config.toml
dataset = "drum patterns on synthesised drum kits"
max_grad_norm = 0.5
lr_schedule = "cosine_restarts"
Rows from block 5 of the audio encoder of a small contrastive audio-text model, named by matrix and row number. Rows with one number belong to one neuron. Each number is 200 + 20 x the weight over its row's rms, rounded and kept within 0 to 999. All counts start at 0. After the name is the row's rms in percent of the matrix's.
After each neuron's rows are labels from the 100 clips, of 14976, where the neuron reaches its highest value: "peak on" is the class under the peak. Only what is clearly more common there than usual is listed. The data: drum patterns on synthesised drum kits. In brackets: how many of the 100.
# fc1: MLP up (encoder.blocks.5.mlp.fc1.weight, 1536x384), inputs 320-383
# fc2: MLP down (encoder.blocks.5.mlp.fc2.weight, 384x1536, transposed), outputs 320-383

fc1.136,050,214,215,164,215,216,182,197,200,186,177,150,190,211,182,212,176,186,180,183,193,193,226,151,187,187,216,187,239,215,188,231,204,239,167,219,222,186,198,178,186,201,195,216,182,245,209,212,231,177,182,197,226,209,193,228,208,220,136,210,163,179,216,201,198
fc2.136,047,178,193,224,173,196,217,198,194,188,212,213,200,201,206,175,199,196,171,208,203,193,194,210,199,211,179,202,206,204,175,171,161,195,191,199,182,220,188,166,209,178,209,227,173,223,236,200,206,220,223,220,179,189,145,222,193,196,175,204,229,184,186,197,199
peak on: snare (31)

fc1.42,129,184,207,194,208,204,210,184,221,220,202,186,204,182,235,217,206,194,219,196,179,150,199,234,202,205,181,239,170,193,216,208,197,190,209,202,238,207,230,201,200,164,208,196,198,210,181,211,175,187,190,216,189,200,221,177,172,218,190,229,195,204,195,205,206
fc2.42,126,247,178,210,208,182,163,219,169,209,195,195,193,211,209,195,223,191,199,199,202,214,189,191,200,210,206,191,188,206,205,218,199,193,182,207,212,202,184,171,193,204,196,170,189,190,193,184,169,192,212,196,241,181,184,209,198,168,220,214,226,192,205,194,222
peak on: snare (37)

fc1.401,082,257,204,219,192,187,160,214,199,197,178,211,171,191,193,184,200,190,194,213,220,216,200,166,186,209,191,178,194,251,211,214,194,237,196,189,187,172,210,205,226,209,201,208,206,212,196,192,202,217,163,219,228,207,184,157,207,181,185,164,207,181,203,198,229
fc2.401,079,188,220,186,208,200,206,182,167,187,178,206,226,241,203,252,156,183,216,225,199,161,171,216,153,205,192,211,213,164,214,165,196,205,176,222,195,213,217,194,183,216,222,169,222,189,182,217,211,235,215,182,185,218,174,205,211,193,177,217,219,200,170,181,215
peak on: kick (48)

fc1.58,142,226,201,187,210,197,199,201,187,170,187,208,208,207,211,186,218,177,210,200,210,211,247,211,179,219,172,221,194,230,220,176,220,219,239,205,202,252,249,196,186,189,193,238,197,201,220,207,184,201,212,167,190,201,181,185,218,239,170,188,230,207,204,207,195
fc2.58,137,208,194,165,203,195,200,252,169,208,195,232,224,209,212,211,201,216,182,203,217,187,184,228,211,199,199,169,207,242,195,202,184,161,223,182,205,178,186,206,203,163,207,149,195,166,204,206,185,184,201,203,221,184,195,184,191,190,203,201,246,214,260,201,204
peak on: clap (29)

fc1.654,094,223,181,253,183,185,202,198,187,198,214,197,167,167,211,189,207,197,184,198,167,211,168,215,201,215,180,179,208,212,219,194,176,219,219,236,184,204,210,239,137,214,195,231,173,168,192,162,211,231,206,210,225,189,189,192,184,207,224,187,185,188,166,174,199
fc2.654,092,183,209,194,203,211,168,182,175,173,206,202,171,228,192,198,187,216,210,202,234,183,194,195,237,173,187,247,183,193,181,195,221,216,208,212,222,190,210,175,206,177,209,164,214,203,190,204,198,201,195,167,204,195,225,195,225,196,174,210,203,214,178,193,201
peak on: snare (35)

fc1.308,139,211,201,193,211,196,157,192,207,183,187,178,196,204,206,182,199,216,193,219,198,186,191,207,245,225,185,183,211,213,174,169,206,198,182,203,202,194,206,191,188,196,185,222,231,190,193,199,226,208,222,185,207,202,237,176,185,165,222,186,234,223,182,206,230
fc2.308,155,192,192,167,184,203,201,183,190,190,193,201,179,209,213,179,217,171,211,198,206,185,185,190,193,198,201,220,194,187,204,179,208,215,187,212,191,195,183,183,187,201,195,194,213,224,201,178,212,200,208,218,229,222,190,198,233,216,190,209,196,204,183,215,213
peak on: kick (31)

fc1.550,098,226,193,187,204,195,234,173,209,194,149,193,216,208,195,194,185,198,235,222,232,204,201,212,184,210,202,204,181,204,218,177,204,203,208,227,216,197,224,192,217,220,212,190,198,213,184,206,214,205,214,232,211,245,220,237,171,198,180,175,214,193,198,190,188
fc2.550,090,189,205,211,199,203,190,183,193,205,202,262,237,188,232,220,205,202,215,200,221,199,197,200,206,218,179,208,195,197,201,177,192,202,172,191,167,220,175,177,204,190,224,203,215,194,214,242,220,196,206,187,154,201,216,193,230,201,173,204,205,195,194,185,196
peak on: rimshot (36)

fc1.295,098,214,202,212,194,217,206,193,165,173,215,223,230,208,221,220,224,219,205,160,204,223,246,172,211,224,228,182,199,184,196,191,196,242,224,213,210,237,212,184,267,195,190,184,208,166,199,219,231,188,213,199,194,202,190,174,146,196,201,191,224,172,181,211,188
fc2.295,098,187,181,199,227,191,181,192,182,189,179,225,241,189,221,215,222,192,198,227,212,191,208,204,207,214,205,220,227,215,202,221,228,184,176,210,208,172,179,215,245,204,200,205,205,205,214,174,189,201,189,176,226,207,205,220,182,204,202,204,205,210,211,213,217
peak on: clap (27)

fc1.110,067,181,187,208,170,202,180,172,190,219,211,210,222,175,182,222,162,204,206,176,186,210,207,194,230,212,194,226,205,215,187,196,189,188,223,167,192,229,201,220,237,193,181,204,222,196,216,206,187,208,214,246,192,197,184,232,193,194,209,210,210,142,235,232,162
fc2.110,071,197,196,206,153,190,225,200,212,185,232,172,239,197,216,171,196,233,208,209,203,191,235,188,228,233,175,195,210,184,216,185,224,194,232,197,191,213,212,214,224,228,194,207,208,206,196,197,217,203,210,166,213,225,209,211,190,226,188,186,180,224,199,209,213
peak on: rimshot (69)

fc1.522,097,205,175,195,213,178,167,207,180,221,183,218,188,160,180,234,213,205,178,181,158,222,199,198,194,185,208,194,206,218,220,211,162,199,223,190,217,192,241,213,213,199,177,230,220,197,177,219,227,226,207,196,195,198,169,236,207,200,199,219,173,207,197,227,218
fc2.522,103,200,222,188,197,218,222,210,200,163,209,175,212,262,189,187,188,191,217,182,214,187,177,215,203,198,195,189,193,164,210,165,234,222,197,158,188,212,195,183,179,200,165,196,225,198,170,178,165,215,240,199,254,199,214,206,199,199,204,193,192,190,204,185,221
peak on: snare (31)

fc1.297,151,224,178,219,190,224,221,174,220,196,213,201,183,211,226,197,166,207,182,226,200,227,211,161,203,194,198,198,214,194,214,186,208,199,194,205,196,185,190,197,200,206,187,215,210,182,219,190,186,214,200,199,225,182,153,182,195,208,203,207,211,171,211,188,187
fc2.297,147,212,184,197,216,185,161,163,204,154,185,196,186,180,166,219,203,206,191,195,232,170,167,168,202,192,200,197,192,246,187,220,214,201,202,206,186,209,191,187,207,215,220,235,245,236,203,215,214,193,193,197,198,213,184,213,199,180,172,205,195,203,187,184,207
peak on: snare (25)

fc1.608,094,187,168,191,221,177,223,176,223,251,178,242,172,169,230,210,238,225,192,191,193,168,189,190,192,186,204,196,224,194,181,209,201,205,169,208,184,208,204,180,181,205,207,213,206,196,195,212,208,220,206,169,207,190,206,187,204,180,180,220,185,163,202,214,178
fc2.608,099,248,172,231,196,192,194,171,213,190,199,178,190,223,210,186,229,226,194,227,223,192,176,180,209,183,185,194,188,194,216,194,198,193,214,187,171,168,186,213,194,211,203,186,215,222,207,167,191,183,219,215,175,190,249,187,171,207,228,191,178,204,190,210,234
peak on: closed hi-hat (33)

fc1.745,080,205,206,198,209,209,176,188,209,209,194,215,244,151,219,203,198,182,195,209,191,219,194,195,186,179,202,196,193,221,198,169,205,189,222,190,225,197,216,177,243,187,249,185,189,163,183,205,217,194,203,250,182,211,206,191,192,202,208,172,190,169,211,208,190
fc2.745,087,237,226,208,181,213,192,193,200,174,203,198,203,195,194,180,184,176,203,180,262,177,221,167,223,196,190,185,238,210,200,201,188,217,184,193,224,175,194,182,199,212,194,205,228,223,180,221,176,215,170,213,213,190,212,174,190,182,208,225,196,224,206,175,199
peak on: kick (30)

fc1.218,091,210,184,232,218,204,211,172,191,181,215,230,183,173,175,196,205,201,209,195,183,186,240,200,214,198,215,215,217,185,231,206,204,207,202,200,209,213,224,220,230,182,220,170,191,196,186,207,206,183,200,187,189,214,214,195,201,180,167,215,236,222,205,188,208
fc2.218,097,229,206,196,238,184,169,210,201,219,184,169,214,198,224,204,235,171,206,213,186,197,193,194,209,174,235,218,209,201,202,216,193,177,171,185,199,197,206,214,201,208,188,192,168,173,186,179,193,233,214,185,244,219,190,213,176,226,220,171,200,209,187,214,209
peak on: rimshot (34)

fc1.409,044,187,202,229,188,199,203,227,197,207,217,204,240,207,186,196,214,183,212,222,208,221,208,179,186,175,193,218,202,211,216,209,186,212,242,207,209,197,184,241,189,195,235,220,181,176,170,194,185,192,199,188,186,164,200,212,182,198,186,205,207,212,196,214,204
fc2.409,045,224,216,227,200,204,192,198,204,188,188,214,185,216,191,202,228,180,216,204,225,208,154,224,203,239,211,170,163,187,210,233,206,170,187,217,190,188,187,184,203,220,206,178,172,211,199,174,198,248,193,212,179,228,203,187,206,200,176,160,165,204,211,189,195
peak on: rimshot (37)

fc1.36,105,193,196,212,225,189,188,209,182,197,171,192,169,201,159,217,176,222,189,195,213,177,156,174,190,184,166,200,171,212,186,193,164,193,187,202,218,228,224,202,196,194,226,188,220,170,192,178,180,201,173,192,195,199,169,235,185,224,218,197,189,202,199,213,214
fc2.36,104,204,218,195,184,234,222,224,191,194,167,206,179,210,225,202,199,221,182,203,192,171,169,154,210,162,183,176,190,196,222,222,215,202,195,197,209,215,197,200,176,219,196,188,182,219,175,233,229,221,228,219,159,199,216,177,248,212,215,196,207,202,179,202,206
peak on: closed hi-hat (26)

fc1.702,048,221,207,192,223,160,181,211,176,182,193,224,194,178,230,190,181,189,208,225,201,223,215,185,174,169,197,221,209,215,223,207,207,204,184,214,177,216,218,196,166,189,207,221,169,205,210,177,241,163,179,212,161,196,198,229,205,207,160,187,233,193,197,157,196
fc2.702,053,193,190,187,227,196,200,170,225,187,207,218,215,211,177,225,212,213,202,176,181,205,224,192,195,216,200,213,201,220,212,180,189,197,216,159,194,211,178,216,205,173,233,235,246,185,172,201,200,192,201,207,204,235,214,198,195,190,194,207,214,186,230,235,187
peak on: closed hi-hat (51)

fc1.192,086,208,254,188,204,202,169,212,197,214,206,166,202,212,207,190,201,175,185,200,214,204,190,199,207,190,191,189,169,191,208,211,210,202,228,219,201,218,199,211,208,202,189,193,184,209,222,191,172,153,173,227,201,206,161,201,201,194,189,156,197,205,213,182,185
fc2.192,083,173,182,248,198,228,194,165,229,185,176,150,232,167,177,206,199,208,198,218,188,180,219,207,203,192,185,200,201,232,158,167,216,206,205,200,208,207,191,212,192,184,211,192,221,181,210,192,206,205,164,196,217,205,193,185,195,235,164,246,228,216,180,189,192
peak on: kick (27)

fc1.475,146,220,231,161,207,211,204,189,212,241,244,190,183,187,178,220,218,202,207,188,164,207,244,194,216,197,189,171,222,216,192,208,203,224,206,196,203,212,192,204,214,238,174,214,183,220,187,216,198,207,204,201,209,196,209,195,204,175,206,215,213,190,211,181,198
fc2.475,145,195,209,188,196,204,216,181,201,194,191,186,169,226,203,197,177,157,221,198,216,193,226,208,218,212,234,205,201,183,194,176,197,193,205,214,179,198,182,189,210,202,198,165,189,205,198,204,172,215,188,190,241,182,210,225,203,203,190,198,212,163,194,218,235
peak on: kick (83)

fc1.115,088,184,184,171,176,223,254,186,189,202,176,209,236,228,195,199,198,202,245,230,235,166,215,206,147,193,183,239,180,196,213,192,211,210,196,226,202,182,182,188,216,213,192,175,193,181,229,184,191,224,208,202,189,239,191,177,191,220,159,195,235,204,186,204,177
fc2.115,083,209,223,207,204,235,182,195,210,251,166,179,227,163,205,184,212,173,243,192,222,221,234,171,199,230,218,194,206,213,209,185,204,204,196,191,195,193,157,208,198,208,209,226,208,209,206,211,224,201,162,196,182,216,206,213,199,204,189,192,212,188,210,227,184
peak on: kick (72)

fc1.290,089,169,187,215,197,157,205,218,194,194,189,211,188,171,207,205,241,166,214,199,257,226,198,168,186,211,204,188,210,183,157,202,208,204,207,196,195,176,192,219,224,228,223,240,178,203,220,198,196,183,180,222,221,161,187,197,181,186,197,181,196,200,168,217,206
fc2.290,098,223,208,216,213,189,193,243,202,214,170,229,197,204,207,215,224,228,211,191,215,185,220,230,208,197,200,194,204,196,168,186,172,181,167,241,213,160,176,258,206,188,199,202,210,204,157,173,194,204,217,236,196,188,203,206,183,229,193,202,205,198,217,199,157
peak on: rimshot (25)

fc1.173,067,204,224,227,236,231,217,210,182,207,219,213,193,174,196,185,173,223,166,214,203,191,206,214,188,222,174,190,188,201,215,198,209,186,181,213,262,227,203,220,201,222,222,212,201,186,207,194,229,201,214,228,189,180,182,180,202,170,191,215,180,221,184,201,201
fc2.173,060,202,231,213,213,151,191,178,213,183,182,198,187,192,213,205,173,195,208,202,182,175,192,199,194,180,219,216,230,193,192,219,176,180,160,213,176,186,176,168,189,237,207,203,204,244,205,204,160,240,192,178,204,192,185,193,226,188,188,196,230,161,218,184,201
peak on: snare (25)

fc1.379,132,199,153,193,202,199,220,211,207,183,180,243,153,183,201,192,196,204,202,219,238,155,153,172,215,216,192,222,212,191,175,221,219,206,171,210,221,202,207,192,182,203,159,193,191,173,225,219,205,196,192,185,208,169,205,222,196,185,209,196,232,209,179,197,214
fc2.379,122,187,237,213,170,201,188,187,218,165,212,187,214,225,186,219,190,194,201,194,205,184,182,251,187,196,199,272,219,204,184,206,192,223,215,206,258,225,147,174,266,178,183,166,192,193,191,177,194,213,184,185,173,194,206,174,218,210,188,167,184,217,186,202,243
peak on: snare (47)

fc1.258,108,211,198,220,179,201,180,206,201,201,208,171,204,148,156,199,207,195,175,219,196,216,208,209,215,174,173,209,191,173,164,195,221,181,162,196,227,241,225,191,194,194,210,161,209,186,213,179,196,208,180,199,198,173,192,212,224,198,244,194,217,186,194,203,199
fc2.258,111,207,177,203,217,201,237,206,260,215,219,198,203,201,218,208,178,184,192,204,212,215,223,177,199,186,201,222,133,201,189,166,191,183,209,172,175,185,188,193,205,256,217,220,186,202,189,210,214,222,206,189,211,185,197,199,242,230,168,177,208,187,214,205,193
peak on: snare (31)

fc1.487,108,239,229,211,224,166,198,175,204,185,209,209,199,203,208,203,206,207,205,233,222,192,218,181,226,162,229,175,202,192,198,166,189,225,205,181,199,181,203,195,211,189,203,242,197,218,195,210,208,206,172,185,181,194,195,182,222,175,183,201,206,174,180,164,193
fc2.487,105,189,208,205,199,147,213,206,197,197,186,183,231,182,184,222,207,219,234,195,206,208,176,188,190,185,185,184,208,231,222,167,181,191,211,208,194,234,175,200,185,193,231,152,191,178,198,220,163,212,204,206,209,212,223,190,238,212,164,176,214,209,195,207,191
peak on: kick (69)

fc1.369,103,226,217,178,191,217,200,196,212,199,218,212,190,196,218,181,243,180,192,216,188,180,212,211,227,163,183,198,236,173,200,207,167,196,217,203,238,198,187,242,211,209,207,214,208,196,198,191,224,182,223,196,190,212,205,197,197,166,182,175,205,230,196,200,185
fc2.369,103,210,205,216,206,249,210,200,158,206,196,170,220,160,225,205,210,216,211,204,220,218,188,183,230,161,229,205,205,232,206,189,214,190,202,208,218,189,247,219,205,205,187,184,241,196,193,190,169,219,181,243,205,213,215,195,192,177,215,222,211,181,179,211,206
peak on: kick (60)

fc1.313,103,214,201,193,219,189,179,194,216,211,207,185,204,194,185,180,178,245,200,192,188,224,213,211,199,217,197,206,185,199,187,214,198,234,202,215,200,228,171,182,260,224,191,141,157,190,196,188,192,202,200,176,218,142,182,230,179,190,200,193,237,195,219,164,207
fc2.313,101,202,219,174,185,221,231,200,184,206,195,210,212,211,212,185,211,215,208,187,233,207,189,196,196,154,210,171,193,192,157,223,218,232,203,178,185,198,191,176,204,210,213,186,194,169,169,201,221,185,216,206,212,194,209,193,197,229,178,181,204,236,226,204,238
peak on: clap (43)

fc1.232,148,212,220,199,202,210,201,190,189,188,194,172,219,144,189,221,198,205,192,217,208,218,215,216,192,220,199,240,212,228,169,216,188,228,181,193,180,224,173,201,235,198,185,223,224,182,217,186,177,217,215,169,196,212,166,216,197,228,186,199,194,220,204,210,197
fc2.232,148,183,188,177,203,194,201,180,196,213,212,172,191,240,206,221,189,173,199,187,204,196,255,208,164,229,175,240,176,172,209,197,195,196,192,189,216,204,230,202,190,196,207,179,163,205,192,225,192,231,220,207,220,197,200,187,147,192,199,228,224,198,207,206,170
peak on: kick (42)

fc1.382,174,187,220,194,186,182,215,176,210,191,201,204,219,196,200,213,200,220,200,181,232,195,203,176,197,202,234,198,213,181,186,191,185,215,180,233,208,192,213,212,233,221,200,197,191,179,208,201,236,202,207,206,217,161,156,195,139,171,215,183,195,172,172,170,227
fc2.382,211,182,204,199,195,169,182,256,206,191,188,208,169,187,197,200,183,217,195,203,194,187,150,232,202,194,213,195,180,203,209,212,185,165,181,209,180,177,179,241,206,190,202,196,189,200,203,187,191,171,190,206,215,189,208,210,188,178,211,220,199,229,199,173,210
peak on: kick (82)

fc1.662,115,212,196,221,209,201,172,234,196,193,235,177,188,200,216,207,172,204,194,198,205,198,194,140,193,152,220,189,222,174,227,194,220,173,214,202,195,212,240,197,203,209,189,181,216,203,157,231,207,197,187,187,169,230,152,192,175,210,166,175,229,172,206,201,218
fc2.662,130,205,228,205,193,194,198,157,208,187,202,181,190,164,214,224,188,164,179,182,212,189,160,223,211,198,204,212,185,171,217,161,208,187,236,184,216,200,201,203,195,232,162,201,208,191,151,165,208,240,187,206,219,211,207,177,201,225,182,196,210,205,199,180,198
peak on: kick (86)

fc1.18,073,196,254,235,183,189,210,199,173,185,199,197,196,193,211,218,233,222,181,173,188,164,208,225,220,210,187,236,201,206,181,204,217,177,185,203,194,165,238,199,184,211,201,180,187,193,195,210,172,177,166,215,184,211,180,205,152,220,212,188,205,202,171,211,192
fc2.18,073,176,197,176,180,216,200,206,213,203,226,169,177,206,186,189,206,238,211,253,225,211,201,189,175,183,179,191,195,194,205,205,227,173,191,203,212,193,211,205,200,206,193,207,193,212,184,223,222,196,193,197,205,197,203,198,212,216,197,216,228,211,206,187,207
peak on: clap (25)

fc1.548,065,203,200,191,207,184,197,195,199,217,204,192,183,184,205,171,198,238,188,202,200,134,172,232,211,232,204,181,193,208,223,185,208,196,190,221,218,222,196,197,208,231,201,191,196,212,171,169,201,206,189,229,224,225,189,216,195,194,218,207,193,207,201,166,202
fc2.548,068,209,206,206,197,214,207,197,182,283,201,188,190,215,189,214,185,206,213,202,201,205,175,202,205,176,241,200,214,183,209,205,185,214,199,226,222,216,198,173,219,215,198,199,198,232,198,227,174,233,187,203,192,188,185,167,221,179,182,163,191,198,202,200,234
peak on: snare (49)

fc1.41,058,202,233,191,188,188,164,201,205,208,194,217,213,214,201,204,210,188,185,169,214,217,216,196,201,170,153,219,210,197,203,219,192,233,210,191,202,214,229,144,228,199,221,228,210,185,225,227,213,199,202,214,187,162,190,206,206,191,183,189,227,207,168,230,228
fc2.41,053,212,150,209,249,184,186,207,196,193,196,199,196,182,186,186,193,193,158,179,197,208,215,198,214,229,205,171,250,202,246,180,188,208,214,204,197,194,204,194,165,226,207,188,202,187,193,190,191,218,193,193,223,197,210,171,183,217,187,207,195,164,194,169,188
peak on: rimshot (36)

fc1.391,118,201,189,232,208,193,188,195,180,209,221,176,240,214,201,216,210,153,203,171,187,215,246,204,241,148,160,198,209,193,202,220,179,226,191,209,194,180,199,191,191,206,195,201,217,217,204,205,200,245,179,197,192,190,203,215,194,203,183,191,194,177,200,183,182
fc2.391,107,225,186,202,191,189,197,214,196,238,199,219,189,186,216,183,202,208,209,191,217,211,193,231,217,168,209,148,204,177,215,218,197,204,181,224,202,191,216,223,151,190,239,188,196,188,135,206,188,199,206,197,214,175,167,211,197,185,200,188,180,177,195,170,214
peak on: clap (33)

fc1.320,068,200,172,167,193,191,210,211,206,201,214,200,191,202,217,220,216,213,216,174,172,222,209,192,206,192,178,215,214,169,195,197,201,232,211,209,210,218,160,196,193,194,206,166,223,198,215,190,168,161,219,203,199,204,187,171,187,180,204,198,222,183,190,217,147
fc2.320,073,242,223,213,225,188,227,230,201,196,206,162,206,195,198,199,214,201,181,183,199,192,229,189,207,223,190,196,194,227,184,181,193,223,180,184,221,192,201,214,215,210,235,211,207,201,178,224,254,206,188,205,180,207,225,221,180,194,165,206,190,187,221,184,199
peak on: closed hi-hat (59)

fc1.689,135,180,213,206,207,192,191,213,208,168,228,218,200,170,199,198,219,196,212,195,169,201,194,208,170,224,213,203,229,177,192,190,178,202,222,181,201,242,218,212,237,206,191,162,185,233,193,190,226,194,184,201,187,191,192,209,192,177,231,199,205,207,239,166,194
fc2.689,145,194,189,214,203,154,188,253,188,202,195,205,168,196,180,196,179,193,196,197,223,181,186,201,191,202,242,197,177,210,198,207,180,204,179,217,164,205,182,220,224,202,190,207,186,166,229,185,169,173,234,223,225,194,200,187,169,217,220,215,207,202,193,213,202
peak on: kick (63)

fc1.542,061,236,162,169,185,195,219,199,190,209,186,164,214,199,201,178,242,204,247,212,204,202,197,191,207,177,225,210,209,173,223,187,216,199,205,201,195,192,195,193,204,196,190,187,181,192,202,192,213,198,214,207,212,145,217,190,184,193,224,138,236,197,207,190,208
fc2.542,062,173,189,181,223,220,198,136,213,173,166,223,163,180,212,225,213,195,211,184,178,214,209,205,227,223,202,217,234,201,199,213,197,222,179,228,183,154,174,193,204,172,210,187,205,198,234,226,236,215,201,173,191,255,212,201,233,210,204,213,224,190,189,211,205
peak on: rimshot (31)

fc1.269,069,200,205,151,176,205,185,233,248,244,208,222,177,188,215,199,198,195,188,202,190,215,182,187,211,203,175,200,170,192,204,192,192,221,187,179,187,169,248,214,216,206,233,244,158,204,220,171,211,194,225,170,216,194,204,210,203,180,185,209,221,205,195,190,207
fc2.269,067,186,188,182,169,208,241,187,201,209,179,175,223,219,230,224,185,233,207,175,195,179,185,190,215,213,183,174,204,167,237,194,204,203,234,195,219,183,200,187,177,222,170,213,222,170,201,197,208,188,210,207,199,208,208,195,216,204,222,219,194,210,193,208,217
peak on: closed hi-hat (72)

fc1.175,110,246,196,194,244,190,190,161,219,190,169,211,209,214,175,194,185,196,192,190,185,215,214,197,195,202,217,220,206,170,189,184,181,181,171,228,218,187,179,192,213,161,216,185,224,190,212,195,199,202,202,230,185,189,201,203,186,183,214,185,198,215,197,200,194
fc2.175,108,211,156,242,175,182,191,183,203,206,201,234,195,197,181,213,182,198,178,186,192,213,203,220,208,201,191,213,203,215,185,263,208,166,184,211,179,193,213,187,166,212,183,216,187,219,228,193,189,191,198,182,230,179,219,187,190,189,205,204,225,230,188,172,208
peak on: closed hi-hat (25)

fc1.429,082,229,209,199,197,228,206,191,199,160,154,190,222,198,204,170,194,198,199,168,203,191,213,182,172,186,193,209,193,188,201,189,222,183,225,184,180,192,196,192,226,183,208,182,224,212,192,177,203,177,169,182,214,202,154,197,179,207,191,201,195,171,203,184,191
fc2.429,088,209,208,170,205,207,172,169,260,193,220,217,240,165,207,228,215,190,203,203,191,194,214,188,234,203,243,182,193,187,196,181,220,190,196,190,217,175,160,202,148,216,235,182,232,216,180,183,217,200,203,203,163,202,219,186,191,234,186,201,236,206,213,187,209
peak on: rimshot (42)

fc1.64,125,208,222,180,195,215,209,177,196,235,198,184,221,233,181,167,190,215,186,230,209,204,202,193,211,193,199,214,245,175,161,230,201,188,226,176,182,233,204,187,182,206,198,209,206,201,195,202,216,200,225,214,209,167,213,204,183,238,160,203,221,205,183,194,213
fc2.64,138,179,210,208,185,191,202,155,202,153,168,215,224,167,199,215,185,170,204,230,196,212,201,199,230,191,222,176,195,203,226,182,207,238,182,192,217,210,220,224,207,216,210,207,203,220,226,211,206,182,181,173,208,184,194,219,193,222,202,175,250,201,194,232,203
peak on: rimshot (98)

fc1.433,129,180,223,190,214,176,207,206,181,217,183,200,186,238,204,201,203,207,165,224,194,199,188,180,199,186,149,186,201,229,176,179,225,212,200,206,195,224,174,198,191,204,187,188,187,206,204,215,203,211,204,190,187,195,199,219,197,164,186,171,224,145,186,189,182
fc2.433,130,180,232,205,179,226,203,184,178,198,183,216,218,188,184,203,180,200,205,218,181,215,160,174,220,218,213,172,191,170,209,199,211,207,206,186,202,206,218,211,210,242,169,218,178,207,215,203,212,207,199,222,192,215,242,202,240,197,177,208,202,223,204,187,217
peak on: closed hi-hat (27); kick (26)

fc1.758,137,228,207,175,170,244,196,165,214,227,194,219,227,201,170,209,212,212,195,203,242,176,220,188,208,202,185,204,202,219,212,228,196,191,201,205,177,199,224,205,233,201,190,204,204,149,164,203,200,224,186,229,155,181,199,169,225,170,194,175,192,215,202,213,214
fc2.758,133,196,190,228,246,183,212,183,193,185,240,220,205,204,204,194,198,203,225,206,200,179,169,222,216,171,239,228,197,205,222,217,196,189,231,202,224,167,198,190,181,213,194,190,185,205,175,209,198,211,176,202,204,220,166,196,224,187,186,179,185,194,224,206,178
peak on: kick (88)

fc1.612,063,197,203,211,187,172,213,245,192,167,212,205,201,194,200,179,189,189,191,168,201,201,207,201,209,211,165,252,218,237,217,176,193,193,196,183,199,234,189,204,189,195,188,190,209,203,177,183,223,181,203,201,210,232,207,211,203,145,214,213,188,215,230,193,231
fc2.612,064,221,194,201,226,175,160,225,200,233,178,218,210,178,194,219,200,217,182,222,201,181,188,196,195,190,203,195,208,182,194,210,198,185,218,227,208,194,223,189,180,213,214,223,208,194,179,178,208,174,178,176,170,183,164,227,225,203,244,187,194,205,159,206,194
peak on: rimshot (51)

fc1.514,041,214,187,190,169,167,211,191,200,150,212,183,183,177,245,174,207,176,187,218,232,198,225,189,244,203,234,177,193,204,193,189,188,175,191,195,193,202,214,218,224,177,217,233,248,215,195,193,201,205,186,215,198,206,233,222,180,171,201,211,239,180,200,198,184
fc2.514,046,247,182,204,220,176,201,207,199,176,216,168,241,217,212,195,202,199,205,182,208,205,155,186,192,174,195,212,193,203,194,220,192,200,179,189,217,215,197,214,218,209,197,211,201,227,219,201,168,198,187,176,220,204,187,185,198,183,164,171,212,177,194,176,199
peak on: closed hi-hat (36)

fc1.220,064,247,205,233,215,209,201,210,221,181,181,195,189,201,211,214,174,226,220,185,195,213,225,181,198,206,201,229,209,199,177,168,206,213,211,214,205,217,217,184,184,187,220,238,195,208,226,190,200,196,200,164,225,181,218,206,218,179,194,243,180,218,218,231,179
fc2.220,061,188,201,208,195,214,202,200,234,180,196,166,225,176,193,177,186,205,202,188,231,159,175,207,191,176,228,201,206,226,227,203,215,195,192,162,235,184,185,169,204,153,191,184,216,206,189,191,217,176,181,193,170,206,203,231,195,179,189,173,160,192,212,220,185
peak on: kick (43)